{"model": "segmentation model", "dataset": "rendered scenes of toy objects such as cars, trees, mugs and chairs", "train_examples": 48750, "image_size": 64, "crop_scale_min": 1, "horizontal_flip": false, "num_classes": 31, "arch": "unet", "norm": "batchnorm", "hidden_act": "silu", "channel_attention": "se", "pixel_unshuffle": 2, "widths": [64, 128, 256], "blocks_per_level": 3, "block": "plain", "attention": true, "upsampling": "transposed_conv", "label_smoothing": 0.1, "init": "torch_default", "residual_init": "none", "optimizer": "soap", "beta2": 0.95, "learning_rate": 0.0021, "beta1": 0.9, "shampoo_beta": 0.95, "eps": 1e-08, "precondition_frequency": 10, "max_precond_dim": 1024, "merge_dims": true, "one_sided": false, "adamw_lr_other_params": 0.0021, "max_grad_norm": 1.0, "max_steps": 6600, "batch_size": 256, "epochs": 34.7, "lr_schedule": "cosine", "final_lr_fraction": 0.1, "warmup_steps": 330, "weight_decay": 0.09, "adamw_weight_decay_other_params": 0.01}
Rows from block 10 of a small segmentation model, named by matrix and row number. Each number is 500 + 40 x the weight over its row's rms, rounded and kept within 0 to 999. All counts start at 0. Numbers have three digits each. After the name is the row's rms in percent of the matrix's.
Before each channel's rows are labels from the 100 images, of 14848, where the channel reaches its highest value: "lies over" is the class under the peak; "place" is the part of the image that holds the peak. Only what is clearly more common there than usual is listed. The data: rendered scenes of toy objects such as cars, trees, mugs and chairs.
# conv: 3x3 conv (model.decb.0.0.conv.weight, 128x256x3x3, each kernel summed), inputs 128-255

lies over: trophy
place: centre
conv.56 104:509566485495574469455469473412492528475567474532546503478474484382526497484539478480488517526527502451471507502561455476468414504434492447490512484516485501434498474508475506512504428490482475455590452506498504510496515464421516516486437532508534496479514464473505568500471419504519528506501542455504555468543468499531531527476481393457483492394482496564473531484447551442501484512496

lies over: lamp
place: middle right; centre
conv.7 097:437413535478518489492451505493494480448475489553507467470471478466512533502458476441501533454471481466513498499455513464491488445382403472524500536498524533480457485486575471455466553444479446489456457440455555536467506511495505538483516517538545450541512545429461521449496472527470583474488500483438490475531484531507530455500486512535484550475489467425539453542501479498542417529451

lies over: tree
place: centre
conv.41 102:515532505454509468510523525515563443537549490492499504548458452519487497499506518473464453527499545531532535539457520505524520499536484545467429578487477528484455477497497451494486468547466525516428463507552504489551490480541446453491472503517479483452511482482506474514485480456546502578600513509457510496494576453486467476488514533578471524488410490519520510514507515492447515488522

lies over: dog
place: centre; middle right
conv.3 107:455532542545514529517448516480510501486443543479532512474506588503438477461491534552485547523488534504440519472448505462517598483597443566554541527477511531421494495456469472519478573546466414579492520514526512512457525544488499483450480520497562487505538516506505506519545468453495483491497521469520530457505519519501472490486555502534476489499527577522511499560510443497527464526590

lies over: truck; car
place: centre; middle right
conv.28 099:507499533485440518482416509526502558439492523492474544475450427511522513521527422495429483450462426482464454483547452536433453442471471503459587444457464555516530562572517537506472539502489501478516446439554460560501578443483504493495480452449515532492452532487532467553439453452545501512443503426436503496494520452511416489517556557451440486435499494464430474489459493477594503527448

lies over: trophy
place: centre; middle right
conv.126 108:506548481437561492453531512459477477522533473554565538560430526508441436458467488479461546471540563481431501420470577469441521474546417473514500526528500603529484456426503469508497532560506467510499581421438500500505509445427537419449456518543515470439564453551447420478533469517531430547524465522551545476474501562546508523516488494518436528439459475478529562544473437490527457482471

lies over: teapot; car
place: middle right; centre
conv.76 103:547475518484481482498521478487549526479500466474532512509425495526491525455550522505505520541445469491527581530466489479454463459445572484478522575486497535483421465450539496545520477501401506505429563499497579461540514559475486483479458479475509508508464473470466511534500439519482422470503466465539534469551541550545535491555527517513505426497518450529488458516509542525507505531462

lies over: airplane
place: middle right
conv.36 106:423511503505407490466524476470440497515528518507539487500501490482513466591459442519506485529466483478568460510467473466456496487495493509501479525510458484549478499529594503529570442500555465558491492521520522448491503453587482537433459531539548441524486437511477566418539487522486528552574501557458578450460572496520538560566506501489566425516517510458443482521561448506508498534475

lies over: car; truck
place: centre; middle left
conv.44 102:557469487486455484597493503490544533406493525475481457437604529505496500518471477547535407508389433411508511502463441469501523471501547538579489417574480493482436486551509545479493457503476412545529515446563527492387531524486532511502488459458516540517546537496507490500541518538504510537476486460465501498510443473520470450441463489483515527558402519514506556485482502483526500488495

lies over: trophy
place: middle right
conv.87 105:473474488517544517508546473518461478577435556517560496483447400527431482461478473524479504460417484503515514465488483553499544501525540480565449538489484533518486447512525528472442621546489505512538506547536509471578507470544496505603489477485463550577501492448475558474533498529558489573505547482378558460513453529416448536487508446495546508455425444516463492479508490467517505549487

lies over: rocket
place: middle right; middle left
conv.84 096:509535452502406521518532475442491523490411432496443535531556470495461455530507528532482536533479524472504439537531575401437492443484483438455550459541435524534491444510515510538468437425416504522467456531507478443504466453481517576489507509439522429457409496542457509478460534543488499479509473414476505530482519463477512515536460521536463456492459534511449540495469468517477545491466

lies over: rocket
place: middle right
conv.125 100:573529436495505550544535492536526537487506504514503434530480487511492425535431448495547531486471489511472518542470557503510483513542500491504495497511534478528505399511499458437546417439476514457530459508584454504499452427554498475489561491487562454494532457572437471428447568529499493468521504482465475511530509440523506527534463462510442516558523586437486435450490464430457495466512

lies over: dog
place: middle left; middle right
conv.112 104:456512507492456568503540505502531461465410457456504491461553500480538487498495476416474424478439433494454482510483531467493552485543448465515473495494520456486509586441510491518534485475522457512464578447476454525495503427497494493449497603537487455454514469451525530562526512496466551398454481545500582449454497451552515536476477426510543388448495478494527518527495475550463514441536

lies over: hammer
place: centre
conv.103 102:523517491539483510537456534466464564409502473470467546482514578566537483484462544457521537476500516484515483500530500534517515516530523456459502477535443492559535458498500399482520570534606467482541436461476481477448502512534470500443522501470483568492436448459521532494548482510489525473523494402550509507512497489510457532453404507463440461498502548497456483460464508497479466587476

lies over: mushroom
place: centre; middle right
conv.117 100:390516538487495466531519496529444447434470481533521461532549549556528500457454486478551463526609404427497525526440551505502560582524485542528484556436479567460507486478492519469479514520497439523450471599518553539469479529471557487508561492473491533467513481447459413518450506501512475466552541485531512529511477494432469532569469517465491474589417540524487479508469509532466470516497

lies over: ice cream
place: middle right; middle left
conv.39 102:466513489444496504508547506530444475482527504458439459456432439519431513504507500469444533507461492462518488511511446564511527518574551471524466469449492488510484527497484477543530518476476443471516472530484503598531461497641523501556544498493481538481548454447516503504463464484474516510463509547461501509572523468501440497487511409472427463460477501473469384446523446492562496565485

lies over: hammer; ice cream
place: top centre
conv.98 101:538510494438475479456502568464462440469568461445483460521508532508444505488543519420480515472458600496547515516421437496475486524598495498496483509480507529497517503480419511518526419490432464565439473554511481474507579443409509554443484454559457537537510449494557469460556499464464435515518476514546453534507508434480560489450476478526425456484394405466472533579496542539470470537569

lies over: car
place: centre; middle right
conv.58 101:520556536510545480490463486528477569450455432489468446389489541532530504477483473484445468555573545474467516485495473486537530447459521496493468455511523461531552560544538558490492376461523479584499534414499489460531472488501482538496524513513494451540477552502484550547475440447554558454538536514460525520493521535491488558454503485474489481463527523554484516518464497559553524486544

lies over: snowman
place: middle left
conv.35 100:517558460422513563416404459525482564556510422550506517484452497463458485508482473458476532494476493474547471536468408579475534484502502461514497571500468507442496474472520481524539433436529588498524473586506482514464544488554524441504544524515524510504476465514539515544452589596482485486538520450519453521508500459476517476525482443522554500399451540431487474479426510530532513542503

lies over: dog; rocket
place: centre; middle right
conv.88 102:433477541449469457508496509538549512499439482432502499477496508513451476442478539480494490483483503492489445526479514559457533489469560480527497433568535463450555572434485498469482428469496427492437485523451553495508590470474443506456532528537481538476472463526546520555515525480395562454497435487464533451493503533452501551526430483484552522392530507446491476508545422434552459425537

lies over: ice cream
place: centre
conv.32 096:434484478494488493437481436511504511453501551496477465458502501501387473465555522434519425564468481436571459412517468480455475475505483439526512516461458503506547478492444470560454506452491517464468513531575528363572540492536530444483517499493454520540568487512528536483524494454499511535531411484454571535505499529526452541509500533420470498460492455463517504482469497504567507605449

lies over: house
place: middle left; centre
conv.25 099:533441512466495531578490501507489555476460495479533470487490480409517481524468525458431409524544428542474489500472446481453521495548486443483454557526490473440493393425534455512524466452482533478574545462496497515554505543419552462470520468518487432519480502462503493478466499517489509420446470466501543464506472392542481461501479492544563431476450494588531496518500504475439460459428

lies over: rocket
place: centre
conv.65 106:526478515484501515481472444490527550457491471594415522570524481434495416523459465529500515487527520542557521456572568503511518434455563483514502528568513501500517480469443453505473460479468501528409488447502460519472564506481563498500504480522509478490453548542483508427470496495473477466498518481460515560444453468493498458520472499512497497489568457476523473458463512477495529498520

lies over: snowman; car
place: centre; middle left
conv.93 087:470470487524438559514478483560492528484460449505445442537498447445560405448531456523486463482435405472494447490464417476512519440437557453515427502483412538516440489528497489524523515534504536509455483570488466452454506524559506597496482492460485424495496450505414505520491448503410501515563483520495588440557467421582481488487404435477470462527485500474475515522479509496447497444456

lies over: rocket
place: middle right; centre
conv.22 111:441470446491475489568486503476545425533475485498535538510493461443468505555453472485516510551544505520526481507483595411554448545483532505486497468490453547532508542464570524481531506558527513521499419514488487513425510514487459463609482495486474499463440554531490498480476516469518473546490504470562548548458497483475487550469501462514530463552502585482470466502520462426453507450474

lies over: barrel
place: centre; middle right
conv.18 095:459525519501519524488552512421489456507512468537428552492536512458556514484497451457522494524495480449492452445505536502528396503527510468494546408467520539557476526535461487516526493519531477498519502532575472543448485474487455510503495506487470514558509531495553539437502480491573532562523470557454434427453527496523523533505453463485443483480516492450475426454546502484463519479458

lies over: rocket
place: top centre
conv.53 095:470465446481515494521422523546444481414518436530513533522530513505457479581452520579493485389501508454487542418543460507493545483499459448478525497499480529545515437577497489530511559483466509522416459479521457455456510515441490437456536423466474499431527513481485470484497473536478455466459484536568486510491478555513538488483452480505444514566483579535502505527498468559569506492463

lies over: duck
place: centre; middle left
conv.127 096:486522480510517550453521511489480513427583546475506520520541574473464490509455473564487458564510514456500527611460476524455502432466449544488513509504557507438560414549519483473511441444462515520549510471516528439552459492569511521427510484477481487451489532486500571584473556487486535493469573486515482533508472482481554472485466475458509540472465502442541447483465510556511570549471

lies over: truck
place: centre
conv.81 096:506524473548417511520447499467574562433516506446493483497535585502510496529486542497545474488487466518474541490506455496503497460433523486495572468481527526499486451534598608513509523481499508412524502470475497489481543531554514494550445481490499484536575585486511475469450490527528563467555462526524492480487482433491488501477496471544488439475465507463478490519501555455469522561536

lies over: mug
place: centre; middle right
conv.99 094:519471525522512461482441532483462474516555475456449480467495383495386497496506477479463472505531420522460498526476477465397515509459420501440492476503492499505418433449504471538517471496452485485561513538496481469536483525453556512441441495482456448502496480505488553524462530527503509488467469518453499465550448503520516489478456470514482483425497522497457443502467507453507489477468

lies over: dumbbell
place: middle right
conv.79 099:521490563511466464438481476448521539468451503475484512459426465480495491541505525476501495490518530580520481507504478546492529502491514448564494469523490557500541458486400499458526447522477431567466452478494535529449501428558500513404464560429497455587448506469459621528458496486506534471558489478376548437475510402559423446478544515540599440485491432530545451574520491469532492530513

lies over: boat; lamp
place: centre; middle right
conv.61 095:517455554519534495527506522432510504435589434471471486449494481516462493529464509489489477569508509483495510548464454489457488491464499484497449525506518507482491473594510523497435472430586470553392556485515477486490482582470483531557499505545525499444586520402506499516506514492526494465465532530500496514403508566469552491501443504544446558548504450498508505487483526507488499539523

lies over: boat
place: middle right; centre
conv.14 105:479570512555545493426523478479516507528539479537471493491476511480532548437497532473506508508504449537438435392463489499471499518433485492552476495418433473528452541449494480518533456465491472401496483478550598505478474545414525490577397553405505484489516514517498487453452509494522449579496535479518518487494439536458478437496511513488486515559559401488472497493496541534549458564557

lies over: car
place: middle right; centre
conv.62 100:510457500547535551471501494487477487462454595517531547507407480439440499515517444501468508461516463528536533489476517474517496491521496470526480561454548467493442525490464512510533428505538454510494492491537500385581416470587575535531516466481509474487581560489480471486530554543497480531532535520484461437504549477480514475523404477515557498484473592486524542465453493525505496498514

lies over: mushroom; umbrella
place: centre
conv.104 107:421475520490540518460479459515500494539513392560466517548458475468581495508461463508480489573545476504461596512512489515463521482537563491470497514467533495482485493531420508521511445457525454585531482486548418559574516467496479535513471480434474481475440511481500473491526555484425481468417501459516539472439519545520515471471505476431541523537508471501494488429515438425474451475520

lies over: candle; snowman
place: centre
conv.123 103:492474500463444590484496506457466460508488445551510426528504485479510468524440455575487605543524470530531467546516458580504520513556563494473475449503500515464475526491503471407521446428541522507450515484565531447494543533411538526511478475442505468459497477498487513498512529514425523461501427515534505470490512502506468506537532509536496532481514480504515527461463498534484452427488

lies over: car; truck
place: centre; middle right
conv.11 101:542608497492522463480506480551488436448417572437458473550555436486490517514537563543502482543530483433468546456596644555485471476467473438453524536553484539547466564488479492471430502491420550491541469431474521414526477485502521529516473490444440413426420540603554448482520482583518503530502445452462516538464500563496532517489564499430476459528500537515454506486459442509521502504599

lies over: chair
place: middle left; middle right
conv.6 102:517493565487509483583445521482488462445475470447505524537479501428571498454479459455524514483513562513552513557536511498552489536589455428567504422433521502493485471525547489509437453547474529461483510457589504564535519451430524523491545399486531499565502453495503479511495530502493487493456536531550484491533451502545466498410515474466471511461477515489501478477514531553528413430486

lies over: house
place: centre; middle right
conv.83 109:555487496461468500478523478543474448535490471587509523472505522492475479477450492496596471513448501460512580436509474506464498543536484482540514486504491531505446501510512490545457450533444558534496516476514453462456581459506493505461503504473501477448523464555556473506517469489512553504443482550447495509513501513494558497430526564469477487474476501570471498498429528508464501518520

lies over: house; teapot
place: middle right; middle left
conv.77 106:533446464493493499569533481527490516520479459505492472538512507502491536480555522501449486476460468509496456504572493470455450443480585546471506569533460502488462530498497484636574487437456567500452539536403556566536470506475460456448561527494456498585465416516483515488534504506436510503511499494493556478530459510488499468492585456521535467452450465482482492473498518510510510492470

lies over: barrel
place: centre; middle right
conv.101 091:524461460479455443540531500536478499450492485497453470463514437523468429555469490503477454539484494469541493479456485490488435493444516533493476549553542547552509525485492522533481437507538482497505535549513477516477461480458469458512526505538490506458529486554447467421509497515468555467463502487477526425547543480489488438557435480502446465558481467498487528507503436456476501466441

lies over: dumbbell; car
place: middle left; centre
conv.27 098:483582484466477548508526528505480508462470433441471462523545486556473471503505492447522603512487467514455616519467542463481483510525515481466467497459427492474444467497437469470582540500424470473487517454496523504526511514518569463525528499401483548519555459524436456446484440489461498527484496489479505524531576506548564539498518425520510451471508509501433533530451470456497482538519

lies over: teapot
place: middle left
conv.1 101:468463504539470526423452483530535505518463436521577475515437459476556569461551486506427518377498434425520451463524509485583445434474442511455509555472491482461478516543571495462476554464496560522447450525557512494465436483489467531560452532458524473520480437485496485559522500563514487561496557525450487463495445511529494498532545490515536421421516463475476367523581498496515493484453

lies over: table
place: centre; middle left
conv.116 098:555533488497596464497508489498497443492452522457519481503495487454508579448485476508475523546516477503522499479521474457469443520520424513454465503463461529522459517538509487557517545476453538466483516564464473558416493541471439423530502480461558527540541442531479445517504472509566530515443487510486499548587499516457517435508496495518469526545523509442451509493556463508459470471434

lies over: barrel
place: centre; middle left
conv.75 104:492506436402510487481545473420475498535533571529476483452474527464518432451484441439514449494499489469507513527502406491514461464598483471508478454448453570537459512557470566456500458440551461541420444451481515525428485497590501514484463527433372545488470449545532491426564493488516593564570510448479486463494518527561601457477492461529445429506513517475459462496509447449477513414505

lies over: boat
place: middle left
conv.15 098:461471543505475574434454527519487489492434497464465465493480476448410501517548454501514471536497514458404515432506497520481561505452510486533494566470507472498557515542408484441468522532470505483555515423440569564483450514421486491532452538493459487438461525421552491433476514484441549557454505516478483481533497521499443512470462557461510456572537451469516461430477470445475463429470

lies over: house
place: centre
conv.45 101:493509482486522472547561517538488500516530536503481517577534508449478506548538490426471455539430503575513462542524486481450498463550487535510565521470516522516497484506545469551465457531484574429385530514505445610519525490475534501543546466459451466434504495506473554530562502526508481521465507484495475470533496468446514408477532483493463396424464515508480528489625477510476502451546

lies over: tree; ice cream
place: middle right
conv.34 104:510540441441502572499508528507537469508490476475494537538560451500440506476459512496516406544501518565565516551505479495484417567524452418444434459485517467415449480517455511458558465439519496445554473491490497442564512440468576470503456518528528530571537440455468489506485499542553614565473463516530529549463503469496443481462506509452504495504473458386519479505462484442491473515541

lies over: bottle; car
place: middle right; middle left
conv.60 096:444568506500494539496480468471525483520532475403479454489519540469477512523532476502533464437525505497539518442495443507574470485504489447457477549415493538524534451532486518564499518475459524459471426549502516536582552567518464459549488529504447471539475514476502483500529524509465455457475519485506451478439499547542480480542482499492543488522455510485434527456548539574460427575487

lies over: boat
place: centre
conv.121 102:482475560497575479535501574436520524556512464456470525400463506468503517446458413470532489507483414468462556515528439471482559480493453489546537562427381516465422496472521548502506504532526533498444489500501532622501429523534477436465496517488434495545567551460494438496510527561464505506492567518512556481494449505515509467496496492531515475555523487472483487450531455521539573543442

lies over: umbrella
place: top left
conv.30 095:505465494449457564462483537394547475523461468453528538555465476431474472514545480491456515425498469468463493478477505431503467438496504488489478511441511497499533491528501501553562515496460525493521488479500582523498496459511421504528452500539456554485486436498575498506472497517537440482510560503527470527513516464475497431558577487557498464455487483481534487510491512567476489455549

lies over: robot
place: middle right
conv.4 100:550535451547524462526481486486549546471508411454463542500482442444443487460482539470509470477505476428559515519590527504484520546577547539490494533570532434529543523530551475562560470416572487504519523499591503545420489497479513510522422488496531459457519498527525465412527494540468495508503496448550466493437494520436514446443482434484488541430465478517431513487482514448483452518501

lies over: house
place: centre; middle left
conv.73 095:534418508505443567511486526465538542504482492469504494540507521494545436500429575550532508534464525530521519480526493441488502468490515491487461477478467422544497519504457463503524556495432493503499459523484481499477516420497517505450527543476501494572522443401465488520494525530548496506443453473497541460478508445491495576499499506518562502539543458498444453494494488500416486479458

lies over: airplane
place: centre; middle left
conv.120 112:474439493553541578455549453460447545551465520497593566539477507495493489477524476492454540542484475504508446562465488409537513521515505555522444547470465528520523475534457471414497478498451427504525445518498487519462494458469478495535462525443519577475544448432482468474527545540495482533468539438513523521451469530542479557481504575539608435522516502491470543517479443476528482505480

lies over: lamp
place: middle left
conv.57 098:465522523494553468566494499479492460530504493480559511462462509466561533447484532533481544535471514401531462509434502432507500506518547490474442520510528465455521545443516501590440544504478518491511511466533489479526523499464499558531520471499538428488500486477490566482493494496485486456473534502451488503456502488458497499531512513482455497473450509407522476553540511551466471497427

lies over: bottle
place: top right
conv.31 099:465472543521483531479467492451494433539439439485498466481500496452436496533430458505478543560502521510454520513506471537577529445486489487510496510510504554479500462522473567493443519542490462465529439486464513509385483501451524468427480507458494543511445596569536510522509474553471512522536526513504491489476547546482478457464523515530478552521446505572592501466456461527470520468455

lies over: car
place: middle right; centre
conv.68 095:475496510393501472591510520551583541517491437461431570533484491519529522491570443424530499466532499476510498554484514543493451529471462414520468506471561490462433448501548513471514505466473492505516440470547424456491456467493496454511440443473439556552474498458446508523491541464416414483495450481443510552483413503512497450447535442371535533488443515494535529457467485499515508499475

lies over: pine; rocket
place: middle right; centre
conv.113 094:438472523523526473523501457481544486528455489472552478467480482494530476503490526465543505495529479498505476593547527465456503493480487543526426509495453504490489532504464500553479439523564480504467416514465482556482513476547496483392533498439467489480489515562493429459498522491468473502508569465513473491481543461453479454439475492436472506383656570494592467511508523540490474504523

lies over: duck
place: centre
conv.63 098:462574527498506492480515484472528548480474541485531488471551568517453494551552589540500524526482477530502502533480558499497485499446508517486517494458534560506518523512502566464453450483496533472522542507541446534494467469438537554482492430516479495501508433518490485416513426475577493429502522533528548473534502581476476565555424493549464479501508518567504413523491480487455502471500